Rows from block 3 of the image encoder of a small encoder-decoder image transcriber, named by matrix and row number. Rows with one number within an expert belong to one neuron, the router's apart. Each number is 128 + 24 x the weight over its row's rms, rounded and kept within 0 to 255. All counts start at 0. Numbers have three digits each.
Before each expert's rows are labels from the 100 images, of 14976, where the router gives the expert most weight on average: "responds to" is what is common among them; "colour at peak" is the nearest of a few named colours to the mean colour under the peak. Only what is clearly more common there than usual is listed. The data: numbers of one to four digits printed on busy colour backdrops. In brackets: how many of the 100, against the usual share in percent.
# router: slot weights (encoder.blocks.3.mlp.router.weight, 16x256, trained with AdamW), inputs 64-127
# up: expert up (encoder.blocks.3.mlp.up, 8x256x256), inputs 64-127
# down: expert down (encoder.blocks.3.mlp.down, 8x256x256, transposed), outputs 64-127

# expert 1
responds to: on a plate (97 vs 40.3); white ink (26 vs 8.4)
colour at peak: grey (85 vs 27.4)
router.2:124111146168138128116109112120149153135138071093141135135089150136184136088077103073099073113133129141185107153118132151143118103095176140141128128088106113101141124156123086122120163110166082
router.3:110101137155098118104113143132131123139154092068122121150142127112146168106087142119101107090132137132154098142101127139122149136117146144141130149140127107110099135112094098102140156115118114
up.0:141111162097160111124094153131128154084086099144113149130111112126118152114150129135108131120116158111135142116129114135114139149120164126091132140139118144174123120119133084105136095180146122
down.0:108154158113146118142131140115153121151122142133150118082146112156112104165162133098130138135166118071155138101225142122096116106145139135126177113118125099127130103101104148110072134118126117
up.1:099169133135115110145142142125124155146124135178126139136119126179135095184148128069148131137188114097155121125072137162137180095122126139098125135097138138125139112141185101137124132126106143
down.1:117157114116138124094142115119162117101151146122151114123164104149133072167162143126105124140129126129110128129123129182142116128109078159129152139175162135090084084126155154114141145089140166
up.2:124106103166146152105119125128124154125168181080158135093140125118106132106179111099120149138156136121118094132102139138128101144121132121121124124122132121116103106139127153135144182129192130
down.2:143121112088137124126115118179130127178172149155126114138126122135137160139138134094098127147090131121146118123121123167116159130119127129134090103174162130108128162112110107144134080117096119
up.3:136081156124146091073167089136138133175131082163154084129094191155106122123133170143168135148159116086164134154118117108149142121132130135135142125149120143161138127149134110125128132114096092
down.3:116121127172108153130135138100113114116181135115191149146140096131114100107137123131102179128108101162144137104104127160136139104140123131117124119096171124150076109155103190102093128167139137
up.4:148091172140129163125171159138113167129112117133124149109140137113122141097148079150154123107087156075133149147120125146140108122130086134104138154120133085125148164123124123104126128180095133
down.4:145153107099113100145166105097128091170098083197130167101161135124089128145141121058136069145095122164170111129126118155112128135144138121131118111143120100123094154093104151063109129098143132
up.5:145108118146124092118152135146089108140091079132171090138111174123110108168103138115145103164113154091102103143159114079126091178114175132127127154088115179142155090136161147102138114146171119
down.5:141128117106106126116127151142128168153124144105130128100120151112179092164098098138100120145100105125133139092123147146152118078109127110157130141126116124125105105109141133093185061099122109
up.6:090122150092106122102085133131108140065067158173163122101136117135082137107150144146122128123153118115159138140112133170184110125154134139120129181152104134164105179147167164142178103158091132
down.6:170131113141139109152160124136100104169126159134111082103101112125088127129148205136097133126129088144101123102200139098127143144112101134109151152145146099124171102138176158109080094116099142
up.7:088140136138122150137108099098068142163094114131122140199134153128134130119124100155124118166120108108114166101138120150117130145126129145127094110097128162117153125103120084121092136084185093
down.7:128141106146092109147113126150135112099124164158176129137180111144131123141121197128125172138117066140112109104129130140145126092152109091102174155143163075126121110114097117121087125147108128
up.8:142119146145126115130163115136090118138117125109104130124102160118119135116126095180132110120114156107077119122105138116126136137093166137128145100172126105139134121128125107133155179133119119
down.8:154175107132121115140127128131147143132172077124126112175174107143127118151145147164154131137104116116124086142147140125157122145134124144142119115129153084110113126121113131124102127137157148
up.9:132138166118122123089107102109160112152150134108093079217094142114125145096110166142119130102136148123111137130141152118229154118114128145140111100159147135158127095104121071114150106109138120
down.9:150095155148139145107089129136107145091116146101152147144073171090149117125111144101136105085148111115157095137115136180115182159159131102126129119107111151118133113118118112123064187111146147
up.10:124070102128154158098154134142147137086130133131152128086084133126083080114200099094077134153128110111130138159126146171129127178108123175108143137129086140172151147143169156117127120099134123
down.10:112145141127110138149113112137118078162118137158119074124131122116131159187157169122146140136140094128109142156145113095138119097169120118063112118114110123109159092138095107144144134153091103
up.11:151145099118113163088161135139113142121132104136091132113176141122134121142104106121183107110109104139139111133130151138156153166098063127124141116132122118133125113166139138118135132102147128
down.11:095147178165092096139109166139118136098141133105141145092140160131134113189108106147084123128146105104089123125112137106109125120141165153172125138124124137133117139139115141120123095124113125
up.12:139119121149110123132125103164131112160132136056110152115110139110146109130109146115139114151115121106147155106123110151074103171133136102108153134097128099119123121096167156129101126116103139
down.12:131139100153098126081127119163108127135074124115170133127142143117093142189117146127125112132105145154139114115138122153157130100129138128160145130191138120101133112109098138159126145170129143
up.13:152159122145120123138107150148093083126116092142128146131192114141141112109162133140124121114172122119111143132150127119141106148136100096127089119122127112114145138112135122125154139128131146
down.13:132111134126135072118135155117134091116109127116176130101151117106120150157088117069134153113146136133127093114169120107154118192134101139139127116152105124105133092122136108136085137122151121
up.14:120156139104144104146113117124147134126116111125155144127090152135158126134149121165158142134147125096135161114102128086096122157126122120127111147095125150154150155107156108097131087158105143
down.14:125115152095140129155110121085151084128104146095176183140131143143108151138146129103124116168120125155164114140110085115127155103144113132153149128147140114134143121134167120122089138114171145
up.15:060102111109116109121103170143148102106119123149124139147166142102142129121081135164105133118117119139164103151161102091128100134129164141134126123144155136141163121131109125122145128083096113
down.15:129124145118142131140171133159129147098125149068115133130115141120099109082113128144115066069107112130128166138126129106127125106131132131125179163158104103133134093147155119134108166145155138
up.16:154143136124071137122117133127099107117127153099128108101100147125134112137137105138134150119169121133101133124106156165124137127139111167135123128119138133140132146137120139188132106149169128
down.16:138112095092151144122125094108048093126110135170148108109099125135127117135083117122133131149112146101112083151144082105117126129113120123133135119121094108084147107151164157129157139152148085
up.17:171136136131132102128084175124163088124106143158133118122127147134121128141132115082133114127126143145117098119093126117101112111110136124134157140140132141156137125105129101169113076122130122
down.17:112132111097117143157143089145138120112142126115115130122145187137105118177130126146133133114131101089106136105108121102146154136116115120072137154147097162170134103122110179113091088102119145
up.18:134139126139122111164108148103106076108084092107120134164123130122111109097110129152208078123117155154128101150088134120102161161124146143159117147147165160121134171120109088126106154154111145
down.18:129115114169141155071105137137131091112115116150124136105122187136080118134121154106157091139101113154118105139146120138129146142143141080130115099114140105162143144160106118127123143173118118
up.19:153126152147093125135120108148150182159103122104156102116129160137105142199116103121098135137144101139130111124126145095214132106112124147127112117112117134139165077114111096151139115118152137
down.19:113098059142112123085153099155154136140108133103161142111109142105133108100145149152134154143135112149134158135155138116064144111154142146119167151143161135086126116158109137123135135122117108
up.20:140114137099099114142092174136140140051104153154167122107106175118120102119100105074137145132121122123111167146191132129159153026135125120114112132130136174129144141165148087164126099128111106
down.20:131164097152164084152141142126101094163132157140110108086110145103114114123154139190059181140149118113127126137119102147118130115114126138140141156147138114098118117159132151130123123118093140
up.21:145146122106124128125067145082096184120157131116122128127126122136134153118114104138117131146141152151116094130126116087154146148140140119102119118124191184194163150095103094155123082131118115
down.21:144113150134116098134099134128144092115095128142139173085080103058126157115109074117131079113141089173127117114095119142122153121126159160129163139169113121127143137133092121126070167153134108
up.22:141149184108114113132110172146135131097136113157152140077115100163126148114096079127124121148166082131161089146107082127128137132135109111113111102105111095111135213120106094132157143139167123
down.22:152144126113134064137128157104170094115157122134190150097159054110107167151096152134099146136124092158116130098129184139145115143138102118123108140163126119145161111112102151126131150086116105
up.23:123136094092126120098119128095145130078116127136138139131114149104152155222129132156116134145094129120122130127135114172155131142101140143130141132098121150062147174093137128114126131125183132
down.23:154166091130120146105094118148151139112072123134155175106139129098148153145117117149118133131126155133150157152132132150089126119135117144101164170103135109143086157092139199132154143116161101
up.24:123105130165085150115151134111114173117128080148121123119130121122099138093131133116125093110122127143127124122116119140123118099155129151184139139126134081165128074145113144132179133133132130
down.24:094118151110142124105110134127138112123129173172136113083123164087104180115127137109128136116157095132104139148186129133103083127141168135089123135138101129086187142167124077128124153106128108
up.25:137117113085116165132150121140118126118138163123109106125113106170145167089129116122138135114141129146110148133089136100137117143128160152142105114148154157141137144147112106123118114115116103
down.25:111161139128155153121127129093137075141117185152173118131116089103147167104165134087136146170165123130133116135111155152104143107129117129141169112071109116156142103152182120124079116154097132
up.26:120107068154103181126138121116087107144134119086158130126111176103131100152140121180141131099134122150174101119161136141097081199151109122121115145148077122092125080120121154109131181113142135
down.26:137110134111117111102107170143098134100129116134129099140135124184119142077105102122155148113107154117128140129157127107157112135136153114113105067115161120111121137121139140122191162138112108
up.27:127105119136132126101120114117158145129140144129159151121066152138104117064187157124111153127134153131155134130142147137124133163127123135149144129102063106122130130155145158166134142113141133
down.27:118111087150114132096115103137101108187141127150107126132101099158110141120139166129132132150136133134123118138167126128163144141167137121104108137133186104109126136157150098131157140173108128
up.28:164109163116126138125111125112137143087116144137188140166098145125134149177154115124133152175114132141146177122119137134111126143124124114086157125132120139090151132134140143151126171128138148
down.28:127161142119133126164107175110140140140124124126146149121128058130160134138146158114121180170102117133138135122142155125122115121156085112143153106125147094157095123112086127133141093142122135
up.29:122158157130104138146115086142102111139129109137155063137108101110136123159124124086107139127108123116102109153153134138080133124120128180123129136138096147102122138125099132142108135118143137
down.29:119134135079160143159117164099096175132095138097117153145144142129147138201123109138134109090123091110083120135124122111139169133146103074105114100126104146106105109144056203110141109121108122
up.30:131129126122144101146131155130098133132089157109160132140139164113120130112122181135148159108119083131138140131104105117129132200120172120098138077121122150131141113148154124137110189132118137
down.30:133144150121107134110107143133135146131160160147161139117136141136125107167125123133124157135098111140113135150149133128105178149131124089157147115130128106116145123155114146115154061167107135

# expert 5
responds to: white ink (52 vs 8.4)
colour at peak: grey (72 vs 27.4)
router.10:112126089127122134132100131122117154140154118071141118112103149105125151119126125142085125119140097141146118137118152130146136130100159085129143138135109098113120120143116112154136100155152114
router.11:117117150127155158105116111132124154158134105075147111101125163101145154146153126083101142121123102137157105123134149101144099151145135091134135125132106115091108111116142132128097116109113126
up.0:130146145105148130127111156109140137113137138175130139119110143144103132090159127131146164119094118077143125094126137133135148155138146096138111088161181172110139137149166148145135164148099125
down.0:116132112126166151129131125177136131137107154120137102080140109116122135142142143160108114113109093182097159160128172141120120158142106147061114171116104151104133113160100103105136154113125118
up.1:103074128149111140090097122113114146104121148132136104147126126122106158101139130123180162107136105112123087152116145114054098161166164129167123146144113096117128155139136100141112157145101139
down.1:140133093141123101130106128152106124124114129161152184108143103115146125172135095163125111137155156133104123134128144142111112154124138081141119128131124187146148101109138167120104109118157110
up.2:141134114172117126107113114125111132172166105171143133143088163118133136156125147082161128114108155157120043182085146089143128136098147108132112122125084114115115063097140096125129154145154150
down.2:101132141145125148130153119123158139172118142148145142153149164127118111130129130113127121139113130139163121139102128184176115124135125130162141101170117102102116130121102151108112137040171115
up.3:134135155136095194083174136143156128103151133123161142141122131104168143155156108098174101133128126152122106095128125097126125151116162096119137131128134145117117140143111117147076087112130132
down.3:138112119175142137140123126130135141100080150157150114113103147125116088119140116114118109110188138160123118124123149190110136154157103114120136092121119154120094116119128078111142146102147131
up.4:116168128117121186129109128135134189126106125156163128122118154149121153112168120117116078143157107090099110165133122126143123094127158087156117133115134166133143151104131090125105131112123156
down.4:099098107149192156118099107134103138164141135119127134127104137120131137146108133123100108064154128153142141145126146160085168098169126116126143152140078151109129069116107157143123123107202114
up.5:129127105105125133129120135134117145102173135172151098131140089148119145128125109153119105134133135114100100114099089100108128164177126072163142117075174145116120097127125147133135126128115127
down.5:144141165157119159130106171111132116162090109127156147121115143094165136142098122149111111073141095135164083129137104124075137144134146098140116140165086090096106108117131131139071098150122174
up.6:138132113130135136137113117123107148128156142141127124082153103118115088110122152113124124099165126193086066102102146169135130140125134160139135099113111118132150109156133170149118158125147137
down.6:110177125161129136135081150136176119167129073099152100128127115131159155142107174122143149139132081155154152137116099119115152126090114120154158118096131111142144169108144132103131088111133151
up.7:106137131081135163138121144157101182126132118126081105094104071159156141155132143131110103113118134116162122156089124080144104145175146130137103113130088119108162157117113180100113138083142156
down.7:117144165136124091128137157106106113141111131107117152101142145140109155117135106108183162099150096133123126117148115092105120168146120112162138135136116139131147134154139137105091158086103144
up.8:083133144098133095172151103125151075117130103153145101121114089165145146107134188109135124126139097133149179107171106154170084144139127146097109121104175100132093133116107123097136132124120136
down.8:127155110139131137093139138162108112148101130121134141139131174138106136094157151106164113157139136159123097104129101166140114208146108135157115117102108128127123122077158114140109110156143119
up.9:144125165142115157118129129129133137128135083147155095156138132111133141137115129105121103128123084084115158160159112117146124228129115081148150150131112142137155136105105147140151095136102168
down.9:099097101131158131096097113142192119113101178143112150125118119125118111105109155175095110129120129129141126140151167170059103132104104130147146121129115143134150100094099109134112117089136113
up.10:127092139114119130085163133167139156098140161128149152075145099122138147151146124156140126123104162124069159109135134177168086136135138160094147138180092110069133131108100137090162146125143118
down.10:157128108130107140111158124175148137148151126129145078102164168094098118112141128139192121142097155153163122127120118105138158134147094136124095100140118153169135112122123120151118121113113129
up.11:130094126132126099126095158123117123115125157094125168123118112125130171119123118103104147142142098106131152132170138070182156134156090094142129103169096128149112149097114099156142138129152135
down.11:093093108118174110054134140095134128124096089080111124102093128104144106104131122144133128152128174146125078118114167126144131155161148152073138136107123127129152121137119114084089126190117099
up.12:170135117153118134093153142142107118176122141132133132135091087138140144141162125166165092124123127125094056151115140101109128140150191103087109153136098104140173140138135135141122151157148149
down.12:122108071139125171169134105128134136132133124139148134096136139109149128139129109106101109150166141182148140142123139129140172121098117138153129120099146130171054096078124133123126088072166130
up.13:136149125122108070149154132122144109104089113163139158059136089156102113116105129166093136123137133121096132110167147118117137093147104095106123161142153126149096132127103136129129093128145139
down.13:117123166154108095130156131152119173191134120072101099107144104128106145082108177137145125127122157165118140109116134114107087131136123134171120134078131122163135131141144106127177140159095150
up.14:107097119139123085139126165124130100135140114084170115115144160118111113125134136130125139145141098122110111147127140122139090117136141128139120141130203139107120119130120165096118135148117110
down.14:121161131138136175144132109138166111098075137146093167123079117107143177119128117133167142155111103135141154127138096136147124088117080117139204120125114119128099104124093131149141126128127142
up.15:087150092113076128151133133137131086119164176120124125130147125123129152145124165122151152117111132140123105129081109139143114146114160140160148149145148172125130136146139140128119130124088115
down.15:111146164162122163121160138120100110085064071137162134140086129145151131153118128124092145121088150163146139128141114095123129090092104141114162113140100167118151107105098122089139144130142127
up.16:127150131163131183127127112116111122127120134150144128109078129111137135138149149108165114150116129130138136142089148087135123177110159143158152086129180156163168131131112125101116130121111084
down.16:128109096135080134143075095136172117180118150136163097103155157098104134150125136139116121125158115136142145119144148154126158127117129124155098130179039126073116098134122157108101152104142130
up.17:161068117096147120115121132122096184120111124120113114077128153124124090077152122144116144105128101124125153122139126133148088126138154124118143129149083132146149130139114133174130138131147124
down.17:109133161113171105103100128135153120134091064125128074126136096108131161152156143109124150127142106148116132118105138125133117171122098121095116161130109120148131151118127161103133134149163096
up.18:095108130187109161130115120120119120144162121162156096129119140099105120105145118135120089113103086150088066163089118133120109144142136138134133130129154152106138123148119089124117168151111120
down.18:141114106139133135153125084107102121141101127153121144111145127133093156151109123146092160128164112181180150127149131128148130088119077103102136097126092135116150105112108148116102105091160099
up.19:149041181116122175118099110133114138165142113161138123120121115137153148100162139067122098140137103129135133130154129090140114141096113140122130144138138112133154118115116124153124146106117117
down.19:125127104143140143111115107134146135119112164141123163098154176125100138138135154145120136140120043166135104129130150148124135158116110145129094091180093117106072126130116152122117196123169139
up.20:137145118144138114126118142139144158125122128151113126146120137097114102151121123157123148113137135109096126108133122137095129122116106137078111165188166098117113130116135140130131085137146131
down.20:125126129104133107156131165120129107160131148127117102137091136123108106103156146130104124123117102131147148118106135111101152098122143124155157119087188159126113159125119094139163111114088124
up.21:166146144131133145121112092122101105140121144155116079097154133133150154161127095105190111143137117112105135125090134054148113124144141158141129120123139101138157138123134161132119163143112119
down.21:113123132123136129118126077095155125159144133111194098091081142125149135132124139143116101090147150127146154121140094153119123161078088139140138140170100180125134083105159120122100144122151084
up.22:151141160109103140133132131130150090140137137123174152118111124152128148136158102080208114119151121145155129126122121115119157094071132120140138113116168149116099085121169150167115064163123115
down.22:119098137151132132081132102149136135127138175144151131146128133084116102119155157130143121118109096158092120144138118118138129118116118161127153150189089149094121120151163113151073145097128175
up.23:146082142150106100127081134125152104112109128072113130121141159150124152134140145115123142136119127116094175119137124142153122179104104110108131128099120132131109132125121190099116139174108108
down.23:111168118111157108108124138155111188070145133066174153148118128148175137158097093121179161096152123175136109094126154108133133088134119147147115138112093122127127140128110179133175133109143151
up.24:125147123138140117109158127093134145124135152169109111124082120133149131136138160156177148171134125107109147160062129127127115136120122147090143132142061145125141111149136140142130141145177116
down.24:111104138112149189188090096156133146154124180123110152114133135093181092121138125180117132132090092092113152126155119125110144103147117114157174112122175098125139152141118144123144102163136147
up.25:089108118139157120107084130130098153110098152128124154135149156165116171110111087150125155152140128112122101155114178155056133136153092112120125152134112123146150136128117123140165132177110131
down.25:130145119130148153136142121138085144110131097104129160142117103107131115154125156106166131063138115118119108120149113130121185128103111117109130130160111098122146089169120097122102132141141147
up.26:126206113139129091170112164133128138144112105122070115145148153124143160141134137166142086116122139105139174120130093132147125195111129120130109150157118080136121143107154116145160156128164141
down.26:105096157109123147163129134160130173109119171164146157111109122145152094082147131156171148124081134077114145156130109116145108123113171106156134117149153117119139151113123135126167110130119144
up.27:129090134121140153093116126121131134162160112107106125152141142120122150101183102145100105107125126130112096110098163114166137148113140161126089106129100132146108097106119020133154137109126144
down.27:130157104144119141120111137130158135123098116126116116085084133114113117175112128129125125135144109133145148103139123116121143141129114116107162093124101051169128094089128136126138109097186132
up.28:117064115142123170098107095099146134130141168173141133150144153139108170089153134164149159133136124108141137142155167150104142125144120164115118135175153097120143111119155093161129124117142128
down.28:121175130137145121128114118130104126154099143169122128100106146114157122161168120124112119071114098149147096161119165163120158134115129111095141141147104115145118113126064174125108164079140159
up.29:086126124099150126108126098089133116147152104167180132134111130158146152141101143101123122115135148139175111138114128120120118116078120179152139126120115113122120128113172101144114156129174147
down.29:119128131124151123180135179150122111136106123137128128128103091091121098161126141147141096134169106160144121119118128174088151143096103171138146081139086154134117128127115160146086129132110107
up.30:130100127118119156086104164120120199087098152097161118134107176127109130140132109119139123098134119131143181116134131111131149130149161109111163146152155105124127127125100163125105145187082155
down.30:122173107132142136118140101078127127117157090132109131122133110127155122149132137089136137128094101146133091110153150117155114157153129130061084138119110114138118134185118135139167099121158097

# expert 0
responds to: bold (98 vs 46.6); length: one (69 vs 24.6); blue ink (65 vs 8.3); teal ink (35 vs 8.8)
colour at peak: blue (64 vs 0.2); cyan (31 vs 0.5)
router.0:079102112156163113115091124147162114115182125075114135089084137169103160130120177143120148122123111104131118170143118123138096134102116106107109111102130129113132130112112126162085151135144106
router.1:106104132145197122107097123102132146155118092134157129154103160139138121148097160095117099129135107176161127132079125101130097157116134121138121056144111123094145105122114134129107167096134161
up.0:104110132139116132117128114108145122126135095115121150084111129131145166124104116143118136165113072138101136152117088155172075145103120105102126153130179114152133121141104190136136173133162132
down.0:147145117099147116129138149133143105125144135172136135117128135117144156115160142121163115147126185123105088124135099120106123151108140126155112141148111163117126139119164106103154107125060094
up.1:169112133138117140116120104110185119143173128084162112173134119136132204158131114105145126089137116107144164135121103166201156114121120128104095131132114134130072121110122135135091154135113121
down.1:099157081133110119097115124157138104113120144146185086154140085166125106137135135124133115148120105162139130105134141159126162109156135110186174124111120134110106081143114150108121160141106138
up.2:147144131125122133102132131141130131158090088115094169115077143161158123122083119104152127089114145130118138147057137149149118143144089118146090132105171134124128121133121115126147131135096093
down.2:128101136102107136140155140113112096117119091156090111156109115163119151106112144206154145123148126102067116143095119149126101133100139131118128116200147112124124098133181118137143103170120113
up.3:114110126128121088111120147132141116108171108120143115100156110111092155116146128121086104150126140106122132137118146113123120161098158136156104126169123107159135125154151171133130103113159113
down.3:132155154131102137107112130131164094127142163162155135130124143173155133138104136164142114122134117119138084143136150121131137167096117114155160104106097182112106139151166085058116115126162139
up.4:126111133121127134060086127128124104120158123133138122155132084123124122096145153135145176106155157086144155106122154107153094182145166144116150157109113149095127101144111125141117150110119107
down.4:106089123120154131136163078130125135151155142113120113124164170138155102127146133124155138099147131100126116158118107147069129175111123150182114136098152098146131089187142130121160129152134134
up.5:118123154114125122092125111106115089133138107141111108133138125146094125172165142143167164197129130104113134139138134147155128222119160137122117124114167144087106120119140130115143128145147137
down.5:137166162116110137143114133140091136134137158120140082126137156114124153143146118103161089138107145135155118126155117102124117090140121143116137152114153073140102131111136107126116120128141141
up.6:124140125146129081105167137130118119137124122104181085174135109092101137115137081081126112119124165114109116115063087128124152133113136091137088144134123119157157123138165130120122185151117113
down.6:117088136110136186119159111133105133143082087141110140087109131145175131165127172138085158130137109124128134112118151093134096110157135115148188096097113079107094088130143138139132152145171136
up.7:123098129125154137125143145135138129149100152120129154121129094163125139181121099125153149092144137164091105119175092131136109141087105188113060140142154186129140119149143127126169124120114128
down.7:138134107112124135085142122113156139128120123148156070128157116116116132127110118158136113134111136055153123138091130151146069070150126145144154122135117136151114114100132088121112119128169138
up.8:149121124128104116105154115106132104151099121114130137106106078138109117156119136109172142109174138108155123116135103120102135153100084121127132128176109169138112132096155145152105159058105130
down.8:082130137135087125133096116152140144126139078128122116126103179148079163123156135159097088099127120092128126116120124132128110192139175135071091109126140136099132128153146140102143113084128134
up.9:147112104155126120133109118160146103157149060082134192114172135137156137133116077139145110137114105132145153151101138128106127138076105092089120147119121125103095138090110095121105112120130115
down.9:129136149096135109136137135119127169132163186155143128124129116131135154119129155126139128169079139151123083149135097054123093157137132158122106118129116164103145097125192085110123111117108122
up.10:127093148123155149105092132129128159110070122103126131148136104108138099105150106140135140125152107136133139128137112135139141105144126158138100128134131149144159097158123065108109137160145092
down.10:113107121127145149102161125168171113123084125083135107136154125081145156138121140125152102129098124179110150143126095134162134130160068129126162113159091113134143109086131121060127127138096122
up.11:096108087194115152138086152135124118149155098076131127154131076135175132130183142102148110117111115152152128150127140137171128136076145124100118097118110119118120126103151173130069178110111150
down.11:090131102105125198122173158145101150118120167180136156115106115169163126148137128148132123127148111176164145136099162146122127149153117121110175134120158109140102098143151139137154147144158133
up.12:142123141174110139115151153122106143140133110118215142092115138143174123137142125083171133103140120141174097125128122141101142171136150154159136139110148113124122131176153095076120111114088121
down.12:098104179105096131118135118113106142111106104101133108115139138152124140120124114167119128150158142138135123140110127145135078137081132114104154121129118092143032115135145095150130142139154146
up.13:148152128128117121161135124157086140141097182108162115117122116123108068151088120104117109097082114146121088106153108089043155168123120135124141145189086123101101118159129147100088144121103127
down.13:128125119130124087132141144151161119104146119134132161143107107148125096091142139174154126153101120153124085153094114072129098168089105145112069118123131164145123200133138108102110128139099155
up.14:075114114117143162142126165124108113155102135190139130146143126116127100139154110145120095164112135070156138126143145136115112122115137126127094099081146154142191167118149146112136097109078131
down.14:135164128138108092116130065137140151113141138163152122142126078094153128066085144146134163123127124123180094115142135173118111141133119146199141102099157143146111112122123102110121126128117119
up.15:107108135164130097107138122109126097162143155166194114135121075141110149163090148126136138145132109122115126132168122121176133101129158153129120108122186140090102100124133151138155149142151140
down.15:114097119118121166124114127123085130117142132133094107117144195148142125094117145129145112150135108097157086122130140132101157139142130119157114123145121125124129127162061072129109148157093150
up.16:100064115128108139137123148065149154118112108097131155173126103103113137123145133134141108155125088113118081161126117134135098113097133157114157122169095114043130086147106114107166124157146110
down.16:134126083148109125130122141130153199076159119127167144099188137114152138171064114094101130098138146130191116155153148139063135120093098072168158128137118111129123115140092098138104127138108131
up.17:108088115144143132121190132132094137150094149142114129183107070106132150120092151150102162107123118161116120118115144135143060148141112147118143120110113142154122137150118122151151139137154112
down.17:139116128165133124162137151124085142110079105118067112123172126158137102119113122164128132105167123081075122124114120144129148098098125155096157140103162143117135115175143146147095139123157106
up.18:116127127160084165164107099119160104153143096137106137195135116112163145112107111127135112123157111114147122120063149120148146181120112110117132109125078080119117096094112111142133126165080118
down.18:096168141161173140127158167093116129138109116084147117105175135187142131170102142136123108128149176147134122139147116158126063179149144130128133098097159137084070131125146126117129140149151149
up.19:154147112131129159146106105127158113144162130087139128096112116140137123114151114113091159186139102133172118146146123159192175116129114110122130148160077141149106126154082121131105152124110100
down.19:145150055156127164119120133120105151140128186138116080123126132130159169168110150158092103145133117162085069117182131118115114120137124121142105106106125137147144104095123128145156101138120123
up.20:150124132134140117123130133160133133133220122108076170140143149125118171146163121128174159143103155143124130116116117141131123127050150140101095138133116130135128174131165125130135125140127110
down.20:169140097139106156119137142178157116105195155129109062099108113155136122105146156136129150129126111142136159131144126108092109134152138147101129091119092127098152125104192117140127132126135151
up.21:107136134106136103114147094135117148152122123158122122148111089114136119162140183129086146162137108141112054113129131117124113093126138136154133138123099122117178138144118184132174133116155127
down.21:142138142145126129117130104148092120140167159089098130121122132133148124135115080117120150116122145134154134121119137148117137179127109095134117116143107163122169133093208097134135134134127139
up.22:162085097136140154149128146118108122125203133152136074132106161120135090149129147092127130127124111111165119120143140111098108124142117150174135105081119137110144111127151118119096122113127107
down.22:120173161138129125130101132150131127078130103105117142147152141144103131088132127119119119134188139137138079127140132191146163152124166156120136158124176160138102171112078133133138172156105124
up.23:127112131160110144125125088132094118146104128095141102123134104087123125112155142144141109130167146116087115169176125109124102134135113144115134109139128165130135111106149130132139083137116110
down.23:073126129155159185080113147129122155099093102142179120133125140120117114142144097117134124098087130108132121120101126148112113122134099089106154170161157089102156113103129134115139152146138138
up.24:116111115128118137110110139120167085168156102101162130098137137112132152140095112142126152144114131129138135123180116130183091141141125124128128098106096133073074065125152151150095149149141153
down.24:139145111140103142127142164078087140087130175143087170131123141162105136101117155068183103129107146093127108145111125088104160132128162129177130167173089140138123198134101103132140155130065133
up.25:080107132120125099152108106123123115127167142129153105161112151142151195190095125094176150174093098162128098132115080120171143131145100131124094105133144157125124140122126136141139077135088124
down.25:145171132093112159151080137134153123129138129141123083097132096169094124100130156190128153130166146129133130108122123132137099089132119116156119145146108123129097135173134117119087176127117123
up.26:151096149108188100152133127134169090114073126100144099117144160128131130134105123129102125144169148144161172140120135127151129115134121114147099125126098131156123147128135140116138126139158119
down.26:126119118155156147120142130112152134095142139155133143110100139147183117129132139152158152124154128086123105121152127177124145150114127105149118092120206118124170127098197132134154112145126129
up.27:119166157176142111102123114080108085106131121109079109135148142144102144114116106084128129104163161162122139127117154136155109147148116122099115159141063169138095121147149143147134100144113144
down.27:122121108138107142126081132121127133144098152145114122134135133138074097122133160175140152127091118129103091149120119118102068125122133171115134108134141137125164138133161111127134134169124151
up.28:176088133142115173162163141117101154156139106142153052118106152133120121183074134110143107117144140149149113151095098150107152161148081134106127147128121103094161138141169163106071131103095087
down.28:111151119127136155112156162072102111150145110141127111126133147121108163115112138161114155162123134110118150139150146097118114118117144133163143119109101101124077071128123133139130156151153101
up.29:088158111117119051127092127115101130132111127131150144138140159129134139097074146107140107129109122115144118117138099086104125171134130147144102111165062146113094120125115138093159078121123130
down.29:125107159150151133133130104129125124132144116164134144152103106086122103149108115139113126133097124137132088137124154081081090134137113098140122139080141081133153140163112131112115153087145133
up.30:167140092131108156163110114147098087156139115212159117155123113129161121158128124106152084140105141128103108138149113111088122119130136161122128088134000184102134134084126134175107119104142126
down.30:089107106133126125130125113125120144074107142118135089168132193159129120167119124123105108085106114123157106126097147148150142131139116117101111157171078134106151169158065111132130132131147097